config.toml
model = "contrastive audio-text model"
dataset = "songs of 200 made-up bird species, synthesised, often over outdoor noise"
win_length = 400
encoder_norm_position = "pre"
encoder_qk_norm = false
encoder_positions = "rope"
optimizer = "muon"
learning_rate = 0.031
momentum = 0.95
nesterov = true
orthogonalizer = "newton_schulz_5"
epochs = 76.0
warmup_steps = 340
Rows from block 3 of the text encoder of a small contrastive audio-text model, named by matrix and row number. Rows with one number within an expert belong to one neuron, the router's apart. Each number is 500 + 40 x the weight over its row's rms, rounded and kept within 0 to 999. All counts start at 0. Numbers have three digits each.
After each expert's rows are labels from the 100 texts, of 14848, where the router gives the expert most weight on average: "fires on" is the input token at the peak. Only what is clearly more common there than usual is listed. The data: songs of 200 made-up bird species, synthesised, often over outdoor noise.
# router: slot weights (text_encoder.blocks.3.mlp.router.weight, 32x256, trained with AdamW), inputs 86-171
# up: expert up (text_encoder.blocks.3.mlp.up, 16x128x256), inputs 86-171
# down: expert down (text_encoder.blocks.3.mlp.down, 16x256x128, transposed), outputs 86-171

# expert 8
router.16:519528527392465436456453441559443456544433544484534517556519548504527486452566480555483472443462476490440497501551441446529466499504491515495451490529585547506541471443549455506500468448525497443448450498453489509490516540548474468446558468561518533467538514
router.17:535513525445515486463479430514447505530399526531593467572553531506474484447522557534471443460507531489464538471535451501534476531501515484515498481515557557594570501435556539526557488406505484467514473546487494522445539576554479475468485439565514552492523577
up.0:463501475469474498444518513525501486450489498437591552528505445564511469523517431578457461476523472519500465554596469495525543459488531523516455518548499508556488506501552479506523510404570435484525476493503467504428542509531510509443459546533461522483572521
down.0:547543543519526468455504519464528558524523434414492489464505498494514491551508510569485561474482469489480469510557551523441525536543415515481540558418516500521491562505489525419462516457480441445495484425539492479487476389469468481527495533522552549510539509
fires on: "steady"

# expert 14
router.28:528528582459502508500454513480441499537479492521544458526472465436472517439536559484496491504501488477470509483530452477537568482470473505485490467468538514525411483537487498534491510443490543443482511546512588495551492503506378506481467425549524434497539455
router.29:553548554478459507503423533525467489538496530509591496448484489407512530406598512470485496527465519462440537468486503549508577471477465512481475525490539501503445494511488506552487524445449560467534493511500520498537502526523415509518488432509508475530507505
up.0:530489444398469551380437494482490492464518522509503477470495467464549540472474552515498435505508492457413510574425499566534496448421483455511471513523533545440557470548506524527514423499544514480461482563550467465556454539483536466514490531456526493474483515
down.0:453526497457492463505550525461395539498478601509494433475410544525601470555418447540482520464569453549522484508446579550470473527601471490583475459479554473490560469450418490512526512533530504536494506492468454556465553516534433544488477522519518516484517521
fires on: "3"; "2"; "1"; "upsweep"

# expert 15
router.30:486507555546513526476518474441479464472534421535499485506508510478433544517526518514541493551518540523470553491436518558486517442488465546475486443467569485486490530551388527526487484461503608543474503481517548459423441537497499530530481468525512577585485474
router.31:436483498546505512482473452439446481475499482515500481490462511533456520512454569484533464499524545484479513462421539521470518448470455553467472491462576492480478526604426512554496531487541614510454504458506542434490471537508508505507495489480445507511511453
up.0:545459570371450470534458471587469455430519498457480521488449439512528507470559485511497507482507522423468529506395476519528522549510415499499532544545506521516504480578516516558518530482451481500480533476496552512515520526530475426530513517491481536558517483
down.0:570525500559482525508510466512484521464496445460552448484506539499509472534555462410469516526511513528509404552557514476474507534498430538536483473536514503493439561494482433502572472503495532531549489544475477494462513549525511507491507524541487539500549551
fires on: "note"; "harsh"; "warble"; "9"

# expert 5
router.10:559466547460542418474509509588534580523488510499570537533530484436474432540479489521447397504535470408467499487443500550552531464523531499477431525516419528563492537525503516549492491571491516478511498517555510448481520494428468472493446606554532551516482482
router.11:538553535437528424498489563510551572496528552508545508502565500456559436519534487557437379523469476450491526524445448537551496505499508436455441503546491504494516488514499491515460538517546507514545437467559525443461547539516480464502510546613544513497576535
up.0:465520359479550567484485456496509515532419444462437484499514467564483486461423495533526511615471527510487456482502524425472474572509500491445499526530563505521506468485488507447572522490511515547480439517490506526538485525537502499507568476465455472557405469
down.0:477458489420518526506457469493464515520567582548562516418491486487528526522498471376491539490564482535578499483466520529547518447480534489502534536518545523479473562443553460523490427533519549497565545559529612471510482470425493485424519530424470488519501473
fires on: "wind"; "rain"; "over"; "crickets"

# expert 12
router.24:496523488537519483521510514511515493520440511520519522526518523531453455559544496528465514516487472462440522484533514523521520521424540454504404462480477518415460539500425458523546508523442514545524451525484493466411506465570511466474545508535567484496538572
router.25:444496449517499496526509515519495498511440530505553492521547489550461467541545505548488535527507487454422518454549481527509471562437478500461443465467524529445469550474428511550493544532460491518512428492543524455451473470566543503424545516529547534502493526
up.0:466537474555524511504531461506480555470480528401528475500524464579544551562473480412551561519478484488517468445554455437440551479481495488523602517472512525469541522481512563471506568512461504510524546456516483490519561476486494472454468488527476492512503489
down.0:474484597469498509506510519503492499493522481462503507542530539512473552505549453517447522494488440583495500567516504516558521483509478478514531540475432463434515528486475520441508489541501444499507519499522516509515478482527521508442541513495495464548556491
fires on: "<end>"; "dip"; "1"; "buzz"

# expert 7
router.14:514500513442470530458534517439554517562490506476472532475462464467513476452545472518504421555448465493482509522478488551565510467511468417496508511534548501487523482455489544485478548440502478490480500517495461491462536517486427471461449520546529499505502519
router.15:562439501459445517500537501452463555513480491522535494518474477500494450459540432515490465535455504474491545547471465493663487497561567507533539520516543476524518466477500569500424520408486512513543521536523554508448561557522501529511481502510529498511438512
up.0:569583472530479529463579449446506501490453488520435496479537395464606449470484475525487539452505520483468482570544533442477499421494530483497571465476501497521522425496522474440575434490526525493488474561441491512527501496473494524501475480497494482352512529
down.0:434509430454486422467478530431536503494468554451523507429498458474442514533506565452467534513526505507484511476461526465499481495483563518420502493418568536486524466438484492495470487498474478607478539444509500547478506471482509548586433486499448461528518579
fires on: "upsweep"; "arch"; "4"

# expert 0
router.0:521472446466495548452506437466479496493486477537530530548397505475518526494585492481537465492549474465529478530581486551540524509577512383517456472462540519472497419452490504522483505486471577557472487489481523495474543492512491493486507514538454489518466524
router.1:545508477479471565458559475494513542533471561484484550604456498423497467479600482472533329466534448544499445519538508512534497497499510464532486490496557464529430475517484536514461539466460474556462494447470494524456496527485517519525502548471426541523510519
up.0:445447470463442505478458473499501518369492467487500483510504454510502534520487518520423559528481479510517543458486481488499430483491478568505440493420524487447487472479462476544461512551475503515517503421522548548543466494433527506491530526466431477460477526
down.0:468497575485487486457487500518463532504567501488465558486520541454495476386495408461488441488473501501523489530430579482540491533479486494456609532564585441493482527486496456491543536473542445532600518528424488606493510581525508479513431533484507559562469529
fires on: "arch"; "5"; "dip"

# expert 2
router.4:437491481479456522461553596548530541570518494462478521495498505459515499525574514495486407505493524534384478488462475489508529467581510535459511493469543544532483504507452513523492463433472524486510460488424480472556469554460506475510582507514528461498459520
router.5:472566544524521497521539526471464517539513498513573498494458461509515493500562502526498355472457473556488489518586435499511576510561535515468486466490501520511507533479504475528555509412496544462511479543508462522521564505513522464459512481571533472499540434
up.0:480544476554500459543485398494461487522477544572473439524472555539479528451446497479440505508549559475500482510451478507461482411534519564495597473565563531512497423494481515514464476460566528441483485518473428497567464444478475419508586505535471497528531484
down.0:456486506554510452484484523530463514454518521522497522532528475519465540468468426452605470477502429525517511529452524538569503522491521492549541496376483516511575504507526532519519470442515501446509531506530532510490486480455506504582476482447427501550516488
fires on: "arch"; "4"; "downsweep"

# expert 11
router.22:526533482510507497483427455476523455557484450501559463536497513434445434505535512492503453477519514510460491556458512566485503447491435561512446542495542470532502528439485539542564494477423496586463446477443486470480498523457534477519455491552488562467533574
router.23:483486550445506444491472479497559485554481445486574527499534504482472492504550529499482424481493468502470436483457474540547608484494491516507477513565482519505545479517481508579520512452442517532469484488525468490441535541433489472510453475600517563568498544
up.0:411508554505503447583466482528458441494469479506552527544542469513466504483585483526466459540501501507377488543533514397503559489476522510491511466495450504491528510461532460489490509479533504515469516537533467565541525502608495486457388505620465553555566581
down.0:507495564503507545515541492481622485507536466460463497434521488536500531516521584562524526456482484448507548506522475499532513440536480469499577470504555468517482466507516522461453490473430510524539469483462497475519463510486504484472503445480506493512494496
fires on: "downsweep"; "dip"; "harsh"; "steady"

# expert 1
router.2:505454540376530454492461539436541543545467534558556509488481489478454458567544534544497487512492471522514524503472431544536557500523465481499396523532549505549506527553452474581539557486518529518521513473527481438497558520484484478482484497594535547561568482
router.3:512479532441513409491450580448531527542507516519517515498463533490503437516521463528506448497453452480534527501479476527569573519502485502429387520523546544521498437527454481533505504519510516498520504468481497484454553514440470486519489471657539515493536491
up.0:511453522461493504464521560517493480500515575516455475468482498458493464492523504492408534523541459522488472529535562575467543465522524490561448438489480474482475587490486489454415467497465496539510490511441407518553492464532534536509407520485517519466572516
down.0:485485499522479489459500438522482527537470406472503544429534500464549484446516484475487493550519560539516470458576511514527488466496569463525481487505551470490524473366477541538510451478485551523573489522533529546450486458555497441450411492453545476503488518
fires on: "3"; "2"

# expert 13
router.26:530444537378532422480457533528539546563506542465587545533510503482487484520518441503516438511541450481479486461484476554509529480440512471511381548483497518542502538532378503603524529540456472455497517504497536446476471534450504504491457514559529515546568499
router.27:501469528420500460495486501518557487479473460457545530517518524434488465486524474572528475435509461492458566502516466547588501482520526493546462479496494466550479544515479431555569527551478503539533519412501563476377564486443436475508517458540481509516606513
up.0:529469512477520497496532520502428593540410459530529492484456510477475560410517531525498479508484519425495524544472472467451458471510502498515463533449512545529530461540448519519461471464428444432516506553488555562542483488484512523527520465530374496525479550
down.0:542450496514532507440538451477507465523484483519477473541546481496450519524534532457522507558541502450513453473428510549543425486521501477528606468531514420482528474499503518496421442515521523473431533479534616507459476580569520452388563541487532500534513425
fires on: "mains"; "hum"; "stream"

# expert 4
router.8:476500531451554489505489561479506498585504516501555510475471458510463451466508467534490394500506450493498539484506412488586554560528483435504487506528490508598516475541494500546516514472484472500469541436489465503435571578482488522499547512563513511524576472
router.9:501490480473549490542464561506527520550511500533519536498495479538451441472491422558548471497445445472483540454473466449505538557514468401504494489530512479523543505572450473530495470517458484521513498428505496488440518554466429515508581475530503535573504440
up.0:490508490520508518522607470569535519467519474483554491467432523459492508515438484504516517446481486611522491464564469452508527462511564540566516477471507453488507447455560485470502525485498479490523492502488545497460512466531532526453530548571474494465567445
down.0:436452567450513552528427467532468524489443494591531469503472508471468456512545462399487481462522517472479459519513497467508579454559521464430499489478490474503465484474427483525470497552462500489602502525476468464531508521452478479494554532519448535506550484
fires on: "steady"; "2"; "3"

# expert 3
router.6:466459460468387492529454533441468539579469526542536556551598510431509475463515505454566458540524543523465509513516461482548553519564467454506484440500536554472532482506384446551555494465493556530523449492485505539543522538521519498535520487570491559565479484
router.7:460482432530482445496516514462494452548461473523548535581539537519511536511569485478514466554484514473488542446493465503555503536520470471439448466513525556522538477502455488523497534423457468567495421485489515533534529528513519445472575446504529506551475454
up.0:491524538538541556494491473421561422544482480456514432487466441507502483459479517531444472503466491465506457551491569451546573539450429434562538477479487488512531464541497517577462466490464445519459508484448496517444416484481501512537544536581458548483472554
down.0:516527505581511515476518545472587477557481413465459473531500521463475487501445499501483497506496541568543539521446479495548551493540459576513465578511505437503502449518455492546553504529547486527575572502541459475491525520493571454456532561449484456563442483
fires on: "harsh"; "note"; "steady"

# expert 9
router.18:498448531477548440515522477530508498543488494485608513537531489479470415502485478504503456503459435503547504468459445523578612543524479494511508524575426508532505524531509509606468559511447474506519536483539507520454579546475498483523506550617511503541530540
router.19:500460495457546433512507460534521500536482489493587476526521461420450438517528476497483437486426450476530513481464396539588606538507530521487464521587475498518516511545537483593457589487459479498529522492555500493430563561490520483538480509584548553533541559
up.0:506517516459504539460518498516527571532463473443581470540547470553497495450537581479489466473494601483529508519526545515588493480502484509517553463519515476554471533465523541490464506515574574429494499425484548490543454495510504509528556471504562507486492481
down.0:550459574514481453430456552462510468506546521514482425581495455490484520507518433560509504532531580509491536541530431524553561524517507448536471492447528483457405500450455477518459523559497493534478430524537499454474472549446462516526544470560494484515483528
fires on: "7"; "5"; "6"

# expert 6
router.12:512439527377498452473427550547574590536490505490535543537533481435457480530515482500466451525489428467471494467461480555546547460492490439507434468527525496531541568546463511596522506553532475499501516477475521434515482563479510489469460532528554524567562497
router.13:518439580368515462524478526521541599529521509506546528487515501436451490562501510499495384495490449421471515442474485553534544447471530433460434491545485508541495543547455493541446491544514510490465457506485537411494511543429478483462433544543591506561490468
up.0:433528469462461458418486493448516485476514519546536475474507542482484538541548484517497428465480523508477462524509550465480508451510517462475497435525442518534466466562514509477503521518433487470535478502468474512486552548540519485514476488443583548423499448
down.0:462539530473477430508505425533480520474523534518482545506496493538543500527514441520498514446534555518491479487511449440538505537519548502509569501486471519411423502462494472486466471509538446480517541452536512504477567508496419497436455508513540535526523498
fires on: "rumble"